From a checkpoint of a small image super-resolution model.
Model: 1.36M parameters, activation silu.
Rows from block 2 of a small image super-resolution model, named by matrix and row number. Rows with one number belong to one channel. Each number is 128 + 32 x the weight over its row's rms, rounded and kept within 0 to 255. All counts start at 0.
After each channel's rows are labels from the 100 images, of 14976, where the channel reaches its highest value: "peak on" is the class under the peak. Only what is clearly more common there than usual is listed. The data: simulated grey scan slices of phantoms with and without marks.
# convs0: first 3x3 conv (model.blocks.2.convs.0.weight, 64x64x3x3, each kernel summed), inputs 0-63
# convs1: second 3x3 conv (model.blocks.2.convs.1.weight, 64x64x3x3, transposed, each kernel summed), outputs 0-63

convs0.43 [103 120 110 141 127  67 121 122  53 122  98 115 122 153 111 138 128  73 136 190  75 170 219 107 106  95 178 144 114  93 138 105 112 104 136  88 132 100 108 150 171 101 107 107 183 111 125  88 127 131  93 151 183 113  64 107 124 139 139 160 155 119 167 106]
convs1.43 [164 164 158 108 130 168 111 111 211 132 171 152 132 106 179 188 143 170 105 154 111 126  98 226 108 160 107 138 131 143  76 154 103 132 118 105 147 162 163 116 107 126 107 133 113 115 164 184 130 126 184 117 147 129 159 110 137 154 152  77 156 134 130 192]
peak on: soft tissue

convs0.38 [ 88  82 116 103  99 109 127 122 145  78 149 153 108 122 140 120  95 138 158 214 102 107  92 110 132 163 151  76 115  99 105 153 182 206 113 127  63 129 105 136 162  88 114 110 102  92 168 159 147  83 111 136  69  79  97  79  92 119 133 115 140 126 150 107]
convs1.38 [154  46 102 139 156 126 124 134  99 144  95 108 195  73  81 105 116 152 132 132 136 124 130 114 155 107 132 206 164  76 107  87 140 116 136 153 138 124 166 122 130  93 136 128 194 106 123 150  88  92  98 153 132 199 149 170 153 147 133 203 146 166 129 144]
peak on: mark

convs0.20 [105 180 118  64 142  89 103 152 139 184 115 106 133  90 116  83 100 110 159 115 144 121 135  95 106 140 109 111  63 115  97 185 130 124  67  90 163 104 131  54 128 100 144 189 139  87 128 108 151 110 127 134 126 112  93  74  79 121 180 139 177  96 157 132]
convs1.20 [148  97 137 173 103 130 136  43 134 101 158 122 118 178  61 102 149 113 106 132 121 120 124 161 106 137 149  92 195 146 144  73  98 144 142 135 126 163 149 143 114 132 142  96  76 130 116 172  81  75 145  81  69  92 106 124 182 110  87 170  74 141 125 135]
peak on: mark; bone

convs0.12 [131 134 141  78 152 121  89 134 172  47  62  81 115 161 121  96 102 108 206 147 114 119 160 110 102 141 150 100  94  87 135 145 118 122 112 158 105 117 105  71  69 116 174  96 137  98 136 111 104 174  92  80  89  95 116 131 125 134  83 176 130  96 123 104]
convs1.12 [127 104 118 176 104  84 114 138  86 175 152 121 154  77 120 165 103 105  84 125  68 182  98 185 127 118 148 124 163 135 133  88  94 117 121 114 113 148  61 167 155 177 129 101  89 163  45 148 164 139 136 129 136 106  94 114 102  94 183  90 135  95 147 139]
peak on: soft tissue; lung or cavity

convs0.24 [190 182 188  67 111 100 121  96 137 131 150 117 171 147 131 175 132 162 133 146 188 189  89 135 126 104 100 140 113  96 180 138 101  55 130  90 125  83 100 120 136  87 138  92 124 118 174  94  93 107 144 144 114 164  86 114 128 109 105 120  76 154 161 143]
convs1.24 [ 47 147 144 117 146 121 137 156 188 165 100 146  92 130 194 117  94 102 127 172 112  78 192 170 136 159 115 107 144 163 116 131 161 177 161 159 110 138 171 155 100 105  86 181 113 126 165 175 162 159 123 141 158  90 146 118 115 185 159 146 143 118  96 138]
peak on: lung or cavity

convs0.6 [116 178 184 149  87 177 114  87 132 130 129 121  94  88 183  89 129  95  95 140  81 119 149  52 153 146 121  71 102 108 113 120 179  87 138 158 125  53 123 144 124 195 150 161 104 113 176 114 101 144 149 146  89 128 172 113  97 121 146 154 135  92 130 120]
convs1.6 [116  40 105 150 187 129  97 158 170 111 145  77 189 135 181 147  91 125 127 167 180 119 125 159 124 124 154 184 102  93 139 146 152 140 132 114 129 211 129 140 137  98 116  85 118 131 109 132 155 131 134 142 196 169 113 154 153 103  97  97 153 170 123 164]
peak on: mark

convs0.63 [108 120 120 126 162  94 163  61  82 157 124 160 144 118 136  50 120 112  85 167 126 112  87 155 142 104 142 176 145 104 169 146  91 159 148 128 105 144 166  68 129 116 105 153 160  64 178  48 110  79 104 131 159 118 104 162 131 106 138 119 161  86 122 114]
convs1.63 [179 165 137 157 109 147  71 188 188 166 146 129 122 140 179 140 105 118 130 138 121 167 146 120 146 152  65  49 131 127  98 101 164 132 157 114 127  91  79 149 152 138 121 115 111 126 131 182 172 193 157 157 146 155  85 138 114 190 105  81 145 121 144 102]
peak on: soft tissue; air

convs0.29 [105  98  78 150 117 100  82 103  79 193 114 103 106 141 127 118  81 127 121 122  97 121  80  93 101  71  64 119 128 107 116  98  90  76 101 137 114 135  86  68  74  94  78  94 142 142 142 152 101  80  71 121 135 160  80 135 141 172 105 123 140 148 126 115]
convs1.29 [111 110 155 125 168 156 135 141 201  81 123 115 167  92 150 118 138  63 116 162 143 147 155 131 169 191 164 162 114 178 106 181 146 152 159 167 197 106 157 128 132 151 193 115 133 119 157 122 124 152 203 150 145 130 184  97 120 139 145 110 162 142 136 157]
peak on: soft tissue

convs0.54 [161 112 105 107 124  98 120 107 179 127  99 133  79 164  95 175  94 118 131 159  98 149  94 108  96  78 153 255 103 113 136 138 123 127 115 123 141 123 135 121 167 106 121 140  98 164 240 114 119 122 111 142 107 145 108 148 121 169 144 114 107 100 139 109]
convs1.54 [106 182 119 132 156  94 135  85  95 126 128 140 170 136 140 119  86 158 120 147 147 117 160  82 149 152 140 163 105 121 125 145 100 154 116 119 119 119  75 170 139 160 111 123 151 128   0 121 111 106 123 125 127 169 138 103 129 126 127  81 101 125 162 143]
peak on: air; mark

convs0.53 [124  77  82 127 188 103 116 135 135  66  96 102 107 143 150  98 161 128 108 102 117  90  88 139 131 147  78 128  88  49  95 102 153  82 103  79 104  88  77 113 152  91  56 143  86 130 124 105 147 117 114  83 159 115  84 142 117 115 169 111 168 118 113 111]
convs1.53 [ 82 132 207 113 148 121 142 103 138 127 121 148 121 101 167 169 180 116 146 165 122 124 154 146 164 105 148 161 143 169 109 157 141 176 144 187  93 154 153 121  92 163 124 112 148 122 186 116  72 124 185 195 136 178 205 145 141 141 110 142 113 176 129 152]
peak on: lung or cavity

convs0.55 [139  86 102 144 166 124 111  90 165 131 110 154 129 157 173 174 122  64 118 171 145  93  76 106  79  98 123 100  72 118 177 104 104 105 160  81 141 153 106 117 159 139 176 105 109 145 125 180 124 126  96 172  72 187 108 146 136 129 119 131 181 131  58 122]
convs1.55 [ 84 128 118 106 111 163 161 157 171 147 100 144  90 151 211  87 149 138  77  64  86 117  99  96 131 172 135  98 128 115  82  95 171  93 139 156 158  51 106 129 140  90 117 103 144 183 157 120 123  83 135  81 125 150 167  99 101 150 157 122 118 112 165 118]
peak on: mark

convs0.60 [115 138 161  93 129  82 139 114 149 103  82 134 169 132 161 166 145  92 162 145  90  92 100  93 109 121 131 116 121 122  95 144 110 108 134 166 138 137  31 140 133 119 120 125  43 140 142 135 111 148  92 105   0 138 165 132 115 136 119 144 119 101 162 142]
convs1.60 [117 130 119 108 136 156 146 162 137  91 104 146 111  85  91 132 135 156 108 148 145 126 162 204 105 202  87 135 134 106 103 104 177 131  56 112  78  63  75  99 119 128 140 153 144 147 183  85 166 101 147 132  95  86 104 142  89 144 105 128 113 161  64 123]
peak on: soft tissue; bone

convs0.51 [ 75 119  97 107  78 129 133 144 154 153 107 159 149 127 165 151 137 145 123 180 102 128 150 139 146 138 127 109 117 155 165 101 158 129 140 151 125 123  81 160 108 144 151 140 101  97 151 179  50  70 103 121 105 126 116 178 123 118  43  74 140  45 109  71]
convs1.51 [151  62 159 173 163 119 105  98 120  93 129 102 140  86 114 167 137 107 158  90 150 139  66  67 118  98 131 177 117 113  78 148 125 108  98 107 132 102 119 139 142 120  82 105 136 119  79  95 193 178 142 147 159 127 133  98 101  92 195 159 100 181 157 168]
peak on: lung or cavity

convs0.59 [126  60 140 111  80 158 130 118 106 154 133  65 109 138 123  91  97 105 126 145 181  98 134 160  98 110 145 106 119 157  93 156 101 119  71 105 156 144 106 109 142  68 162 131  93  88 176 129 103 137 110 169 168 120  58 104 104 174  91 132 172 190 175 140]
convs1.59 [133 176 142 128 149  96 179 103 101 124 127 187 160 127 133  92 178 141 116 100  50 102  80  81 120 122  76 102 174  88 111  79 171 140 157 159 150  97 131 158  98 109 107 111 130 165 131  97 125  96 169  64 135  82 158 174 175 126 171 121 113 120 126 141]
peak on: mark; bone

convs0.46 [153 171 143 121 138 107 130 188  90 107 171 123 140 125 156 145 154 167  92 138  96 144 123 116 119 143 102 126 110 175 122 133 124 166 170 122 142  88 179 186 120 111 117  60 124  98 172 137 128  60  86 141 119  66  66 112  61 188 136 121 113  79 144 143]
convs1.46 [112  98 112 121 124 150  88 115 124 146  71 122 119 100 132  84  92 115 161 130 193 113 112 147 124  74 117 105  97  73  92 148 138  92  95 113 125 165  74  76 153 125 133 159 160 121  74  90 180 169 112  74 131 135 169 119 191 109  69 169 147 165  95 114]
peak on: mark

convs0.49 [ 89 166  99 107  47  84 146 102 145 101 120 105 145 123 113  92 179 117 156 170  71 105  77 122 127  93 164 156 110 132 101 134 129 123  98 149  82  90  88  79  72 157 148  92 150 191 155 145 167 115 114 105 104  86 120  86 104  95 151 109 115 105  90  96]
convs1.49 [156 152 147 113 138 158 125 104 130 138  83 113 118 112 192 166  56 174  83 141 170 127 148  95 119 149 146  98 174  99 137 170 194 155 118 131 129 135 179 147 162 126 162 110 100 153 125 130 175 137 188 179 172 160 133 153 149 142  70 170 158 123 117 186]
peak on: organ

convs0.47 [136  94 135 157 115 104 132 107 150 171 126  99 134 110 170 165 106 111 151 161 103 165  85 126 164  89 161  70 172 159 152  27 160 135 154 133  96  90  76  28 145 113  92 135  98 119 132 149 102  95 104  99 120  89 161 140 121  88 124 112 118 117 119 128]
convs1.47 [122 108  95 127 176 159  92 156 150  86  84  95 170 118 198 130 163 119 167 141 159 113 179  74 102 153 145 198 127 114 164 178 110 113 151 130 129 143 176 205 171 143 124 123 199 151 164  94 154 157 152 137 145 113 120  84 127 149 122 145 145 141 107 149]
peak on: bone

convs0.10 [131 156 162 103 140 100 157  98 134 114 123 116  83 151 146 204  84  62  86 146 125 105  68 110 114 124 185 110 148 139 106 148  70 135 119  26 120 154 134  97 168 113 131 153 128 134 204 134 115  98 120 114 122 103  60 120 106 145 111 129 141 116 100 110]
convs1.10 [123  94 124 106 142 116  78 203  94 136 157 164  90 166 108  96 141 166 122 151 163 148 164 156 175  83  83 131 102 105 158 136 115 153 123  72 106 140  63 175 102 134 123  91 158  88 143 208 171 130 125 146 100  76 108 128 115 122 125  86 138 106 117 177]
peak on: soft tissue

convs0.15 [108 161 132 146 134 108 154 142 188 121 101 140  56 188 166 151 125  90 112 110 152  98  65 118 148 114 220 113  61 149 175 125 161  85 160 121 131  95 118 129  97  98 102 128  98  81  76  99 144 113 148 108  94 121 124 116 140 172  84 113 109 138 106 157]
convs1.15 [127  99 148 160 144  96 158 115 133 163  96  42 152  97 169  97  83 165  99 156 135 130 144  77 101 154 104 127 189 112 111 148 192 148  99 161 131 145 141 133 159 161 197 125 133 141 163 124 112 123 166 152 180 156 156  63 154  99 183 150 132 131 157 153]
peak on: organ

convs0.34 [ 91 111 122  85 164 152 106 116 165 102 106  95 117 142 184 209 112 112 108 111 100 110 100  73 130 121 106 124 116 167 102  45 141 110 106 105 121 119  92 128 112 139 140  88 149 117 162 115 137  74 124 122  44 156 114 130 101 158 115 133 161  56 149  71]
convs1.34 [108 142 180 211 143 124 117 151 109 160 134 121 199 124 180  67 104 148 103 131 174 165 111  89 112 153 134 117 139 139 131  65 139 147 151 144 132 141 209  84 138 149 149 174 136  92 143 143 110 124 110 112  96 105  97 104 135 115 127  67 107 119  74  73]
peak on: organ

convs0.44 [124 124 140  93 131 137 125  90 160  74 133 118 148 117 132  93 115  94 153  97  89  83 111 164 114 166 110 150  89 164 134 131  92 134 104  75 122 164 148 116 109 158  50 125  91 101  60  87  88  93  82 143 101 130  81 178  83 185 131  78 147 150 116  87]
convs1.44 [177 178 142 120 142 115 117 131 117 137 103 181 175 110 165 127 193 135 139 105 129 162 179 145 183 104 177 140 138 112 105 137 124 129 118 175 132  84 100  82  87  94 160  98 148 164 185 134 183 161 166 137 141 134 175  78 160 183  98 148 109 141 169 163]
peak on: lung or cavity

convs0.16 [178 187 171 132 159 176 139 126 106 109 141 117 189 127 115 114 146 129 130 142 154 151 103  81 155 149 144 103 151 138 130 147 149 105 156 201 142  91 140 139 109  79 192  82  91 132 102 138 132 118 147 156 139 176  71 147  66 127 116  77 166  54 147 117]
convs1.16 [ 80  71  85 133  88  93 130 142 137 133  88 136 123 107  82 128 110 160 106 116 148 106 116 173  98 159  82 137  90 151 103  85 120 121 134  69 143 169 126 134 165 160 109 145 146 118  70 141 107 114  81  94  80 113 129 150 214 101 133 191  96 176  95  94]
peak on: mark

convs0.27 [121 149 120 110 120 149 137 146 139 153 111 115 131 146 126 130 164 153  83 123 106 147  96 104 136 135 135 165  92 151 172 134 163 213 154 107  60 143 151 234 114 128 149  58 161 169 169 134  91 158 156 144 117  86 133 106  85 116 102 165 168 147  99 170]
convs1.27 [167  91 126 185 138 137 116 150  99 116 150 152 132 143 122 104  94 120 163 140 146 132 124 153  97 115 170  85 109  74  90 143 134 109 107 175 165  90 143  58 182  78  63 192 140  49  78 129 118 147 110 108 179 148 138 126 130 172 152  88 145 128 136 121]
peak on: soft tissue

convs0.11 [126 155 134 102 141  87 143  90 185  99  83 135 135  58 160 141 115 105 119 119 166  97  80 115 158 157 124  69 154 132 129 199 133 118 127 101 112 123 133  47  83  75 131 121 132 132 100  91 101 124 112 161 115  99  82  75 125 113  75 179 181 122 121 111]
convs1.11 [131 144 133  66 187 119  93  82 111  98 166 113 170  97  91 125 129 162 121 136 130  91 123 223 140  93 142 155 106 109 139 131 123 159 158 121 107 105 135 172  84 107 139  96  97  90 151 147 191  78 134 122 104 172  89 139 155  82 178  94  75 138 157 129]
peak on: bone

convs0.37 [120  66 113 114 171  92 127 138 214 146 113 109 117 105 130 144 130 116  89  81  99 120 126  63 106 155 119 112 129 109 100  80 147 164 130 127  94 127 103 113 166 101 175 135 135 181 132 114  96  50  75 147 144  67 100 100 139  80 121 132 198 106 118 122]
convs1.37 [122 188 119 133 115 181  94 112 101 114  95 148 187 126 215 134 152 120 148 144 133 105 116 114 101 153 147 202 173  84 124 165 114 126 168 119 121 146 123 158  92 105  83  86 108 170 163 167 159 162 152 127 137 147 111 131 127 142 100 110  51 150 192 141]
peak on: organ

convs0.13 [ 88 113 109 117 109  89 130 116 148 122 119 114 145 144 139 104  58 132 156 170 150 117  70  72 128 115 142 105  89 142 122  55 177 130 127 106 179  69  87 111 136 148 121 136  70  91 226 160 136  80 129 124 165  95 151 154 157 117 138 135 116  84 116 149]
convs1.13 [150 146 169  66 123 135 176 191 165 151 131 143 156 146  81 128 142 113 166 157 153 117 167 171 123  93  68  85 181 151 168 150 115 124 144 128  73 173 197 106 138  94 139 152  99 119 119  95 119 161 157 128 143 157 128  99 107 162  88 133 133 146 161 198]
peak on: soft tissue

convs0.45 [162 153 137 133  93 102  96 122  93  99 130 138 171 179  94 140 134 131 116 170 134 110  94 117 134 184 134 160 121 134 157  86 134  64 108 114 119 123 130 105 165 127 137 129 126  63 255 140  87 122 130 123 156 158 119  88  99 102 155 162 109  96  99 181]
convs1.45 [ 81 118 153 157 147 101 152 192 155 144 155 100 132 141 191 142 124 109 136 169 138 132 145  86  83  78 150 114 170 105 139 184 159 163 129 178 165 147 111  90 139 121 144  92 166 154 181 124 162 137 174 126 166  78 189 107 147 156 139 114 188 136 177 120]
peak on: air

convs0.23 [159 159 147  65 138 101 132 119 114 158 117 140 107 115 142 110  82 122 114 125 108  72  80 136 122 157 169 100 130 134  97 116  97 154  99  99 116  81 115 199 114 121 113  89  99 131 223  33  96 120 200 133 122 119 125  83 145 139 104 134 123  96 127  98]
convs1.23 [108 111 157 164  87 129 163 126  87 106 165 149 134 149 106 140 162 111 121  98 137 143 186 137  97  61 110 161 157 112 170 101 149 151 132 149 161 149 222 149 172 140 169 191  95 118 120 137 121 118 115  58  92 116 103 149 103 142 154 120 150 108 138  47]
peak on: soft tissue

convs0.4 [116 184 136 132  97 133 118 112 122 123 114 160 127 119 118 181 104 130 175 133 134  99 151 110 140 138 164 111 131 187 137 184 159 110 174 173 145 164 197 159 123 142 155 102 130 107  93 171  84  66 168 149 127 152 185 155 150 166  68  83 104 147 170 184]
convs1.4 [126 116 102 154 134 122 132 154 102 151 134  97 101 140  62  91 118 126  87  78 151  98  96 105  76 131  80 111 129  94 124  80  80 121  85  75 135 109  96 129 129 133 117 114 109 118  46  90 149 151  67  80 114  99  69  90  96  88 147 156 105  92  86 105]
peak on: air

convs0.39 [151 187  91  94  93  51 127  72 154 154 154 133 120 113 140 132 136 134 139 136 145 118 179 200 165 114 133 136  88 112 127 124 167 180 124 122 148  91 113 174 134 130 201 111 139 165 135 196  87 102 171  91 163 147 173 139 129 175 156 158 137 131 119 106]
convs1.39 [120  98 105 145 137 175  77 144 118  85  71 107 105 136  52 118 103 141 136 142 147 132 126  39 106 137 112 111 185  94 102 122 116  95 128 134  99 149 156 109 108 124  68 168 119 105 116  63 172 106  87 136  97 119  60 125 124  95 125 131 117  92  82 174]
peak on: mark

convs0.8 [132  48 161 127 156 144 112  98 120 157 126 117 162 142 142 159 145 201 114 173 131 129 179 110 120 163 148  99  89 143 171 102  58 102  99 126 163 125  83 125  92  98 159 122 112  60 157  94 106  89 118 123 109  82  87 114 159 154  95 146 119 107  64  98]
convs1.8 [156 118 124 164 157 107 117 121 130 119 155 161 182  76 184 147 121  74 141 136  48 154  89 156 149 121 136 173 161 103 110 151 169 139 188 149 136 103  91 110 181 133  90 109 161 146 132 127 135 169 169 151 174 138 164 115  80 163 165 143 161 132 198 135]
peak on: soft tissue

convs0.62 [118  89 135 126 147 139 137  98 107  91 102  99 100 137 100 119 107  73 135 123 165 179 100 132  69  95 131 150  61 192 151 129  78  81 105 141 108 157  57 139 132 170 111  99 126  86 107 150  79  48 138 123 115  97 145 111 159 130 185 136 143 125 120  80]
convs1.62 [133 125  88 111 141  87 115 154 142 124 141 174 153 117  84 178 134 175 100 128  60 108 130 143 183 171 135 104 203  58  74 121 167 152 151 131 135  82 117 113 129 109 188 142 155 151 147 110 169 168 147 140 125 139 140 131  87 135  86 142 136 126 134 212]
peak on: soft tissue

convs0.42 [126 134 161  86  89 130 102 173 167  73 102 106 110 143 172 135 182  84 104  91 167 117 136 140  59 132 125 143 176  83 106 115 118 139 148  98 113 159 145 144 104 143 130 129  36 131 180 113 124  54 103 125  66 127 141 118 124 162  83 123 103  83 139 132]
convs1.42 [177 109 112 155 123 108 148 107 128 111 118 119 164 112 183 131  97 144 181 131 130 107 124 149 150 118  98 121  95 156 116 135 232 124  74 115 171 134 102  95 126  83 147 143 142 129 196 193 155 138 143  67 174 141 135 103 101 121 115 119 134 220 120 127]
peak on: mark

convs0.61 [158 196  91 108 123 112  91  75 142 104 123 147 151 139 104 156 120 100 144  78 111 152  84  70 174 118 100 137 126 159 179 116 150 168 141 123 168 129  83 114 122 123 123 164 192 184 119 176 124 183 163 126 181  96 116  84 141 132 169 126 101 186 140 108]
convs1.61 [ 91  85 144 167  92 148 148 166 130 184 103 114 120 135 113 100 139 170  72 137 105 129 155 151  80 144 129 128 101  98 120  96  75 106  88 160 105 144 184 119 145 168  98 106 118  59 114  92 105  64  85 164  82 138 128 147 152 105  99 128 120  44 115 100]
peak on: mark; bone

convs0.36 [149 115 138 115 117 145 109  60 143 155 113 193 118  75  99 136  73 133  79 175 134 128 145 115  99 127 160 119  74 118 164  66 132  46  79 114 129 104 143 107 130  82 134 120  68 129  83 128  79  80 128 147 114 131 136  84 123  83 152 112  86 154 117 107]
convs1.36 [111 115  93 109 144  88 191 126  97  79 133 130 128 138  53 206 147 143 116  81 137 138 108 123 125 132 176 121 132 174  89 175 149 167 162 107 139 121 134 167 104 108 185  81 160 169 175 156 143 131 130 168 147 200 150 142 119  95 146  95 142 101 165 146]
peak on: soft tissue

convs0.7 [177 126 139  75 147 147 112  54 124 101 140 109  95  86  87 126 160 153  99  72 157 124  92 117 160 125 138 152  82 106 142 182  94 145 120 146 134 192 147 152 150  65  99 135 162 105 143  69 145  93 165  99 161 136  88 144 101 174 107 134 110 120  88  72]
convs1.7 [136 162 138 147  80  99 100 161 139 146 128 161 118 138  41 147  95 128 151 141 105 133 168 165 103  96 100  69 154 129 110  81 125 115  97 120  99  80 114  91  88 206 114 177  94 139  99  80  98 163 124 135  84 109 160 139 157 181 147  88 131  87 125  92]
peak on: soft tissue; bone